A small CTC audio transcriber, trained from scratch.
Training: adamw at rate 0.0014, 13500 steps, batches of 64.
Data: trained on single English nouns, adjectives and verbs, spoken by a formant synthesiser in many voices, 78125 training examples, 11.1 epochs.
Rows from block 3 of a small CTC audio transcriber, named by matrix and row number. Rows with one number belong to one neuron. Each number is 50 + 10 x the weight over its row's rms, rounded and kept within 0 to 99. All counts start at 0. After the name is the row's rms in percent of the matrix's.
After each neuron's rows are labels from the 100 clips, of 14976, where the neuron reaches its highest value: "loudest" is the band of the loudest frequency at the time of the peak; "top examples" is what is common among them. Only what is clearly more common there than usual is listed. The data: single English nouns, adjectives and verbs, spoken by a formant synthesiser in many voices.
# fc1: MLP up (model.blocks.3.mlp.fc1.weight, 768x256), inputs 104-155
# fc2: MLP down (model.blocks.3.mlp.fc2.weight, 256x768, transposed), outputs 104-155

fc1.103 104:60 49 59 47 47 45 48 42 59 42 57 53 55 49 51 57 47 39 48 23 65 49 41 47 58 53 34 42 49 43 45 56 30 50 60 42 34 58 54 61 48 46 67 65 52 73 75 42 72 36 68 60
fc2.103 108:59 39 51 58 28 61 67 60 47 53 34 55 46 40 53 50 47 45 48 40 65 45 44 65 64 40 53 30 48 68 52 41 38 31 50 58 58 52 49 42 41 49 40 45 41 68 47 59 64 37 50 43
loudest: 2000 to 4000 Hz; 1000 to 2000 Hz
top examples: /p/; /ɪ/; word: picture; word: painted

fc1.263 102:29 57 54 52 42 46 52 58 48 55 62 50 58 55 40 49 38 68 55 35 50 53 43 59 58 43 48 67 61 30 59 74 46 60 63 53 43 63 50 57 63 51 51 58 41 51 49 72 39 35 42 38
fc2.263 095:44 65 47 42 70 58 39 55 54 63 39 57 61 50 49 36 50 56 61 51 47 62 56 77 65 51 29 53 49 45 43 56 45 48 43 39 57 56 39 68 39 62 63 56 47 31 59 50 32 59 48 36
loudest: 2000 to 4000 Hz
top examples: /tʃ/; /ɪ/; /k/; word: kitchen

fc1.71 114:53 71 44 50 41 46 48 32 39 41 56 55 70 48 68 52 63 64 40 52 67 28 56 28 50 38 51 44 43 36 48 60 33 60 49 61 59 65 58 64 51 58 71 59 54 65 62 64 46 43 46 61
fc2.71 126:49 55 72 50 52 51 67 50 35 41 35 67 58 51 51 42 59 58 49 42 54 44 47 59 53 54 44 35 44 47 40 55 41 62 58 40 50 69 47 66 50 41 52 48 41 41 54 49 35 64 24 59
loudest: 2000 to 4000 Hz
top examples: /h/; /ɪ/; word: hill; word: hid

fc1.277 103:51 66 42 59 45 54 43 34 51 50 50 23 76 37 51 36 47 48 48 48 54 44 40 45 47 49 71 37 43 45 33 41 34 47 48 47 50 48 57 38 58 43 49 52 69 45 58 53 59 53 56 67
fc2.277 101:45 51 64 45 38 55 43 36 45 42 52 48 57 46 56 36 61 31 40 43 55 53 34 63 50 54 61 47 52 37 33 46 41 39 45 64 57 51 58 66 46 44 48 43 73 71 44 43 46 47 44 47
loudest: 4000 to 8000 Hz
top examples: /s/; /eɪ/; word: strange; word: vase

fc1.189 104:55 45 30 49 48 58 41 56 48 47 64 29 55 64 54 53 46 51 52 50 67 63 40 34 68 72 44 52 37 67 76 58 50 58 68 50 38 55 45 63 41 39 56 58 41 48 50 64 46 43 51 41
fc2.189 101:36 73 57 35 37 49 41 45 76 48 43 45 37 61 44 47 45 46 72 53 49 51 53 31 51 46 49 53 47 64 48 53 53 43 44 52 59 48 55 52 40 46 45 35 64 56 52 43 44 66 49 45
loudest: 2000 to 4000 Hz; 250 to 500 Hz
top examples: /ʊ/; /t/; /ʃ/; /p/

fc1.106 100:39 41 53 57 22 49 60 54 33 41 45 50 52 44 39 44 57 46 28 35 65 41 55 62 60 54 50 77 66 56 59 41 52 61 61 44 44 40 42 51 41 61 64 63 52 60 39 51 43 46 76 53
fc2.106 099:65 32 44 59 64 50 38 54 47 45 41 54 54 62 59 50 37 46 57 55 53 58 52 36 54 67 41 62 42 51 39 50 48 56 36 55 39 41 42 43 61 30 42 53 49 53 48 40 76 61 44 29
loudest: 250 to 500 Hz
top examples: /aɪ/; /w/; word: white; word: knife

fc1.123 092:60 57 56 52 40 34 65 61 31 51 40 63 57 51 41 67 55 38 50 38 49 47 56 48 59 45 52 69 48 41 37 39 40 41 53 40 45 57 57 30 17 60 44 46 43 65 48 53 57 49 44 65
fc2.123 089:49 47 48 54 61 76 47 27 61 53 58 55 61 73 61 56 62 54 51 59 38 52 55 37 45 55 43 48 50 47 58 52 49 72 49 52 37 39 45 59 69 29 49 51 63 51 53 30 39 51 47 49
loudest: 1000 to 2000 Hz
top examples: /t/; /ɑ/; /d/; /ɝ/

fc1.573 104:49 65 47 49 49 46 68 62 35 52 42 50 57 43 51 42 53 51 38 50 56 49 45 57 47 50 67 60 41 47 57 43 31 43 62 41 43 56 62 21 54 39 40 49 43 64 49 56 60 43 45 60
fc2.573 105:56 25 59 49 61 49 52 41 60 35 55 35 44 44 46 57 53 35 45 49 40 51 59 49 39 66 41 51 48 57 34 50 51 50 28 50 40 41 56 58 57 59 53 53 49 53 44 48 51 46 48 52
loudest: 1000 to 2000 Hz
top examples: /æ/; /t/; /h/; word: hat

fc1.193 112:48 51 52 57 47 57 55 54 51 45 51 45 58 47 66 53 42 69 55 44 67 51 49 65 41 33 60 72 44 36 50 47 51 50 45 34 62 49 53 35 58 57 57 57 63 51 65 49 54 56 30 58
fc2.193 117:49 55 46 51 54 56 43 43 44 60 39 41 49 57 34 39 44 53 47 44 40 49 52 58 36 48 57 33 51 39 40 62 46 49 47 50 58 60 50 62 43 51 50 43 32 43 43 41 51 41 60 55
loudest: 4000 to 8000 Hz
top examples: /t/; /æ/

fc1.715 100:69 43 36 68 44 53 48 51 60 49 69 49 45 46 38 62 43 39 61 38 50 62 46 61 46 41 39 42 52 54 50 70 51 43 48 54 55 59 61 55 50 66 48 50 45 59 54 35 59 29 50 48
fc2.715 096:64 49 46 58 37 65 60 54 46 43 55 67 54 25 49 60 52 39 54 35 47 36 48 60 50 66 48 40 47 67 47 34 25 51 56 58 54 60 53 51 36 42 43 60 48 71 48 46 57 40 50 45
loudest: 1000 to 2000 Hz; 500 to 1000 Hz
top examples: /p/; /l/; /æ/; /ə/

fc1.253 107:31 52 50 54 43 30 43 50 52 43 63 54 45 60 51 51 49 60 52 38 48 61 47 59 54 45 49 37 41 37 62 59 45 55 54 41 54 67 59 54 44 52 68 53 42 44 51 67 52 49 55 55
fc2.253 110:35 56 53 45 48 38 48 51 38 34 45 48 50 52 37 35 51 71 53 49 54 69 55 54 61 55 38 39 50 59 35 68 39 68 52 60 66 47 48 60 41 43 47 52 44 47 37 60 42 62 49 37
loudest: 2000 to 4000 Hz
top examples: /ɪ/; /tʃ/; word: picture; word: kitchen

fc1.488 101:51 63 39 52 46 35 52 61 53 56 51 43 43 71 47 44 47 66 50 55 59 72 38 60 67 53 56 41 50 62 63 72 47 46 63 55 48 61 59 53 43 57 38 57 34 46 37 64 34 49 47 34
fc2.488 093:71 42 62 49 57 50 69 58 52 56 53 43 61 32 76 45 50 45 52 58 52 50 52 40 37 50 49 57 65 54 43 40 52 56 29 50 41 43 46 24 67 41 57 48 73 53 45 33 61 45 48 50
loudest: 2000 to 4000 Hz
top examples: /k/; /s/; word: box; word: works

fc1.180 110:47 50 49 41 46 42 48 59 57 46 50 49 50 57 54 63 41 68 47 31 59 54 42 62 55 41 52 63 46 32 54 67 57 56 62 53 49 57 41 57 55 75 57 56 39 51 61 60 46 34 36 46
fc2.180 115:50 56 49 42 61 61 29 55 51 56 45 49 61 46 41 31 40 54 49 39 40 54 58 52 65 65 37 41 51 45 47 62 58 45 42 47 76 45 54 58 36 57 55 44 40 34 51 54 46 51 57 43
loudest: 2000 to 4000 Hz
top examples: /ɪ/; /tʃ/; /k/; /ə/

fc1.152 088:48 49 52 52 47 41 61 40 41 43 51 46 41 49 61 42 47 57 45 48 56 56 48 41 40 38 47 53 51 44 57 37 30 41 51 50 40 38 60 33 41 49 45 52 45 40 53 46 60 82 57 67
fc2.152 092:44 48 57 57 67 59 52 39 46 48 43 47 46 49 43 40 49 49 56 48 33 46 39 41 46 53 48 40 35 46 58 41 51 62 44 45 66 47 61 34 52 55 64 48 59 51 42 31 56 44 49 61
loudest: 500 to 1000 Hz
top examples: /p/; /ʌ/; /dʒ/; /m/

fc1.97 102:36 28 41 44 40 44 43 31 65 55 57 55 45 57 47 57 58 52 42 51 49 57 37 49 57 70 58 50 49 49 61 51 53 46 56 45 27 52 40 55 51 39 41 51 44 53 37 63 51 64 64 45
fc2.97 106:52 63 43 54 30 67 47 40 54 49 61 69 56 57 34 53 43 56 53 33 35 38 50 68 54 35 49 47 43 30 56 65 44 62 51 40 68 70 65 52 34 35 53 45 54 39 37 41 55 40 62 50
loudest: 250 to 500 Hz
top examples: /l/; /w/; /i/; word: wheel

fc1.694 099:49 35 37 56 43 58 39 36 63 48 75 28 59 46 55 47 57 72 32 52 49 42 49 41 75 44 44 55 49 55 48 65 59 61 67 54 56 30 34 65 59 37 61 67 46 52 57 39 39 47 52 46
fc2.694 095:63 50 48 37 60 46 49 50 37 42 48 55 56 55 49 46 46 42 55 50 44 58 56 37 38 58 57 63 34 45 44 47 52 40 30 53 50 60 53 51 59 52 47 40 69 50 51 33 44 55 40 69
loudest: 4000 to 8000 Hz
top examples: white noise; /b/; pink noise; /oʊ/

fc1.669 096:36 55 58 53 65 67 44 44 33 56 42 37 69 65 45 32 64 65 48 54 50 58 60 40 46 62 37 47 58 52 54 56 64 49 48 59 53 39 45 47 61 57 53 50 52 50 48 65 53 51 56 48
fc2.669 092:61 37 64 52 54 44 36 38 25 57 32 59 51 50 46 35 50 67 38 37 52 55 59 47 72 60 38 54 50 54 46 48 49 45 46 48 44 38 35 55 43 39 60 54 56 67 45 67 45 51 48 49
loudest: 4000 to 8000 Hz
top examples: /f/; /ɝ/; /aʊ/; /l/

fc1.693 102:34 40 47 44 49 41 30 42 56 48 87 55 57 53 49 61 38 76 54 36 55 62 54 43 59 66 45 41 35 31 62 73 42 61 59 52 56 68 41 60 48 45 39 71 42 43 43 63 54 54 56 48
fc2.693 102:21 59 55 38 35 55 45 43 51 67 49 43 45 59 55 54 61 64 37 47 47 75 34 70 55 44 44 47 45 45 45 58 57 46 58 60 67 50 51 58 29 54 40 51 41 43 53 55 37 70 44 55
loudest: 2000 to 4000 Hz
top examples: /ɪ/; /tʃ/; word: kitchen; word: bridge

fc1.378 098:47 30 36 65 58 58 58 33 44 57 65 41 52 57 48 34 72 40 56 48 54 52 46 53 40 63 56 42 54 59 60 49 53 56 63 47 54 44 54 49 48 53 69 50 55 60 46 67 49 45 56 46
fc2.378 092:47 48 53 40 59 44 54 57 59 49 57 49 53 50 37 41 45 46 46 53 40 47 53 47 46 38 61 41 55 59 43 44 64 36 48 59 50 42 51 45 43 46 48 48 41 41 37 28 40 59 50 64
loudest: 250 to 500 Hz
top examples: /n/; /oʊ/; /f/; word: phone

fc1.144 097:44 56 52 44 36 36 55 53 35 50 58 49 68 45 66 69 66 55 69 49 61 36 43 44 44 49 58 43 35 38 50 45 50 41 60 48 33 65 47 45 48 66 52 38 42 55 65 57 58 49 47 54
fc2.144 097:61 38 54 46 68 44 56 60 53 42 50 58 60 52 40 60 40 40 42 53 45 59 68 63 44 57 42 40 54 55 34 48 52 24 40 48 57 57 48 47 33 43 45 45 35 39 58 38 48 53 39 44
loudest: 2000 to 4000 Hz
top examples: /ʃ/; /u/; word: shoe; word: chair

fc1.327 100:60 65 50 51 58 74 25 32 56 50 47 40 45 58 37 48 39 52 59 29 52 67 53 64 50 37 40 57 39 63 59 59 56 50 56 73 61 53 69 49 45 51 44 47 37 60 74 55 45 51 42 42
fc2.327 097:49 59 57 28 64 55 44 64 49 56 34 63 35 46 39 45 46 55 28 51 44 54 53 66 58 74 39 40 53 38 50 38 40 24 57 44 50 40 44 58 37 45 40 41 34 53 50 59 45 57 58 44
loudest: 4000 to 8000 Hz
top examples: /t/; /f/; word: laughed; word: slept

fc1.84 102:48 52 38 50 56 39 53 54 70 52 48 49 54 45 38 50 41 52 52 57 61 38 43 55 54 39 53 46 75 50 41 44 48 49 48 72 37 42 48 48 59 51 52 43 59 55 65 53 46 61 59 48
fc2.84 100:38 76 55 49 59 47 57 49 54 55 47 64 50 56 55 33 50 42 68 53 43 43 54 43 62 27 38 73 54 53 46 38 48 69 50 33 47 43 33 47 53 47 46 42 70 50 57 37 56 47 63 48
loudest: 250 to 500 Hz
top examples: /t/; /ʃ/; /eɪ/; /ə/

fc1.497 087:59 54 46 53 42 40 60 51 32 59 49 42 67 69 41 49 63 53 54 49 55 40 54 62 58 48 51 66 43 32 51 56 52 41 58 55 58 46 51 51 51 81 58 53 44 57 61 49 45 49 38 50
fc2.497 086:48 51 58 41 58 47 47 43 81 69 60 54 50 35 40 65 45 36 53 53 49 39 25 70 43 58 44 47 59 63 51 51 61 32 55 51 52 39 45 33 63 52 49 43 48 55 58 44 37 39 59 46
loudest: 2000 to 4000 Hz
top examples: /tʃ/; /w/; word: watched; word: beach

fc1.19 095:51 63 47 57 61 73 39 44 67 57 62 45 44 53 45 48 44 60 70 39 50 66 31 51 48 50 63 37 42 62 37 64 38 50 56 55 62 47 52 57 38 51 50 57 68 53 50 38 40 38 38 36
fc2.19 095:65 54 58 55 43 55 52 42 53 44 45 74 47 29 48 55 66 40 33 37 36 56 53 49 42 55 48 41 47 61 52 57 40 44 57 54 44 64 52 41 39 48 61 63 32 64 46 50 68 54 71 43
loudest: 1000 to 2000 Hz
top examples: /ə/; /l/; /p/; /æ/

fc1.604 102:55 66 38 47 49 46 53 53 61 51 49 43 54 47 45 43 43 42 56 57 58 40 45 33 68 42 58 49 69 57 55 54 50 59 50 70 49 58 53 48 54 39 50 44 57 50 54 61 45 38 56 44
fc2.604 103:47 68 50 44 56 45 57 50 57 63 60 57 55 54 47 54 34 46 71 60 45 49 68 52 41 38 47 60 64 43 41 41 61 53 37 44 30 33 42 36 52 52 40 35 68 38 59 47 53 42 62 42
loudest: 2000 to 4000 Hz
top examples: /ʊ/; /ʃ/; /p/; /t/

fc1.369 096:52 38 58 67 58 70 55 50 40 67 47 36 37 51 60 43 50 43 40 37 62 51 61 71 66 59 64 51 69 66 55 47 48 44 59 51 54 51 45 50 45 37 42 53 32 49 35 51 41 50 40 58
fc2.369 102:47 46 52 56 51 36 54 43 44 56 25 58 73 58 41 42 51 58 47 53 57 57 73 54 55 50 57 67 62 43 31 52 54 46 42 36 52 34 37 57 56 49 59 49 58 58 31 49 43 53 40 53
loudest: 500 to 1000 Hz
top examples: /aʊ/; /f/; word: found; word: flower

fc1.492 106:44 65 41 55 37 45 53 50 35 50 45 54 44 52 56 39 52 60 30 47 55 66 44 56 44 48 48 51 50 20 52 39 33 57 48 49 32 52 51 36 50 53 50 43 40 63 46 59 62 66 47 63
fc2.492 107:48 37 80 59 37 52 50 37 51 33 58 50 60 42 52 54 52 40 57 40 49 52 48 33 43 41 44 57 39 61 48 52 44 56 41 42 52 51 56 54 64 36 42 69 73 71 56 53 44 55 48 69
loudest: 1000 to 2000 Hz; 2000 to 4000 Hz
top examples: /t/; /æ/; /h/; word: hat

fc1.643 089:64 48 50 56 66 54 32 53 52 48 40 30 53 51 34 39 53 38 34 37 51 44 42 52 63 52 59 54 42 51 62 46 51 33 55 58 51 46 52 41 35 63 56 48 40 60 67 49 52 63 38 56
fc2.643 083:43 39 49 36 41 50 36 55 50 63 44 63 48 34 57 60 49 46 47 61 47 61 62 55 43 58 55 75 49 52 49 45 78 35 43 57 44 47 57 37 67 45 62 57 49 45 40 51 44 59 54 48
loudest: 4000 to 8000 Hz
top examples: /t/; /k/; /ʊ/; word: took

fc1.55 102:32 63 47 48 43 57 50 66 48 41 58 61 58 48 49 57 33 54 48 45 54 45 40 65 62 51 55 54 54 36 69 62 37 65 57 65 47 68 50 61 59 60 52 59 32 50 60 40 38 28 32 40
fc2.55 099:35 66 46 45 68 56 39 37 66 53 62 71 60 56 38 51 40 41 56 53 40 38 48 53 61 51 38 43 62 41 41 59 51 48 39 48 55 54 63 53 40 66 62 38 43 42 44 44 54 47 66 45
loudest: 2000 to 4000 Hz
top examples: /tʃ/; /ɪ/; /k/; /ə/

fc1.692 108:59 58 35 52 49 40 59 53 51 32 61 45 50 55 51 53 62 50 70 46 55 49 62 16 68 49 39 48 47 74 57 51 35 63 60 60 62 47 66 58 33 51 68 58 41 51 56 45 38 42 57 45
fc2.692 109:36 68 41 43 43 44 55 36 60 59 58 71 57 54 37 26 50 51 59 54 62 51 56 37 44 55 72 39 59 53 56 59 32 55 57 65 58 52 46 58 37 61 59 51 62 48 37 46 47 42 57 46
loudest: 2000 to 4000 Hz
top examples: /t/; /ʊ/; /ʃ/; /p/

fc1.47 100:51 60 51 52 35 64 52 42 51 46 51 38 40 56 62 42 60 57 30 37 57 58 35 51 49 44 44 48 38 46 49 43 29 60 49 50 49 45 58 38 45 51 58 59 37 72 36 54 70 37 55 59
fc2.47 095:57 45 56 54 41 69 57 50 64 38 33 60 39 55 41 56 47 60 51 48 44 53 49 56 48 44 45 43 52 58 61 51 40 70 46 47 42 51 54 63 35 31 47 65 43 51 46 49 52 58 49 57
loudest: 1000 to 2000 Hz; 2000 to 4000 Hz
top examples: /æ/; /p/; word: hat; word: painted

fc1.388 091:77 63 49 62 48 50 65 55 46 51 63 48 55 65 58 46 52 54 55 43 52 46 51 55 57 44 52 56 52 36 41 39 34 68 54 55 61 37 57 38 36 43 44 51 49 45 51 38 56 55 20 50
fc2.388 092:61 55 45 49 36 65 29 29 48 68 57 56 56 53 49 46 28 52 53 37 33 52 63 58 48 56 50 34 49 44 41 67 50 51 36 57 75 85 51 56 54 39 43 57 42 32 44 44 54 30 55 39
loudest: 1000 to 2000 Hz
top examples: /t/; /ɝ/; /ɑ/; /k/

fc1.111 091:51 38 53 61 32 68 39 22 57 57 68 60 63 62 59 41 64 46 52 45 54 47 53 45 60 55 51 58 65 47 62 53 52 56 54 49 50 47 52 61 60 44 61 67 55 47 38 54 45 49 45 28
fc2.111 088:62 42 61 63 56 42 60 46 43 31 32 41 58 50 40 61 47 39 54 45 60 46 55 46 51 50 39 51 49 53 47 50 57 59 41 37 56 52 61 60 55 46 50 60 59 63 52 50 52 41 36 57
loudest: 250 to 500 Hz
top examples: /oʊ/; /n/; /f/; /ɝ/

fc1.482 106:41 37 33 62 24 56 51 62 43 45 51 42 47 65 47 48 47 65 42 36 50 56 52 56 56 36 67 63 52 43 61 49 48 72 56 57 51 57 48 49 54 52 51 57 45 50 43 67 41 59 41 58
fc2.482 104:63 44 58 50 44 48 38 45 49 63 51 70 46 28 48 48 50 55 43 46 45 74 42 51 62 62 57 60 51 33 52 49 37 42 44 62 47 45 45 59 74 32 45 59 56 72 50 48 40 59 64 49
loudest: 2000 to 4000 Hz
top examples: /k/; /ɑ/; /d/; /ɝ/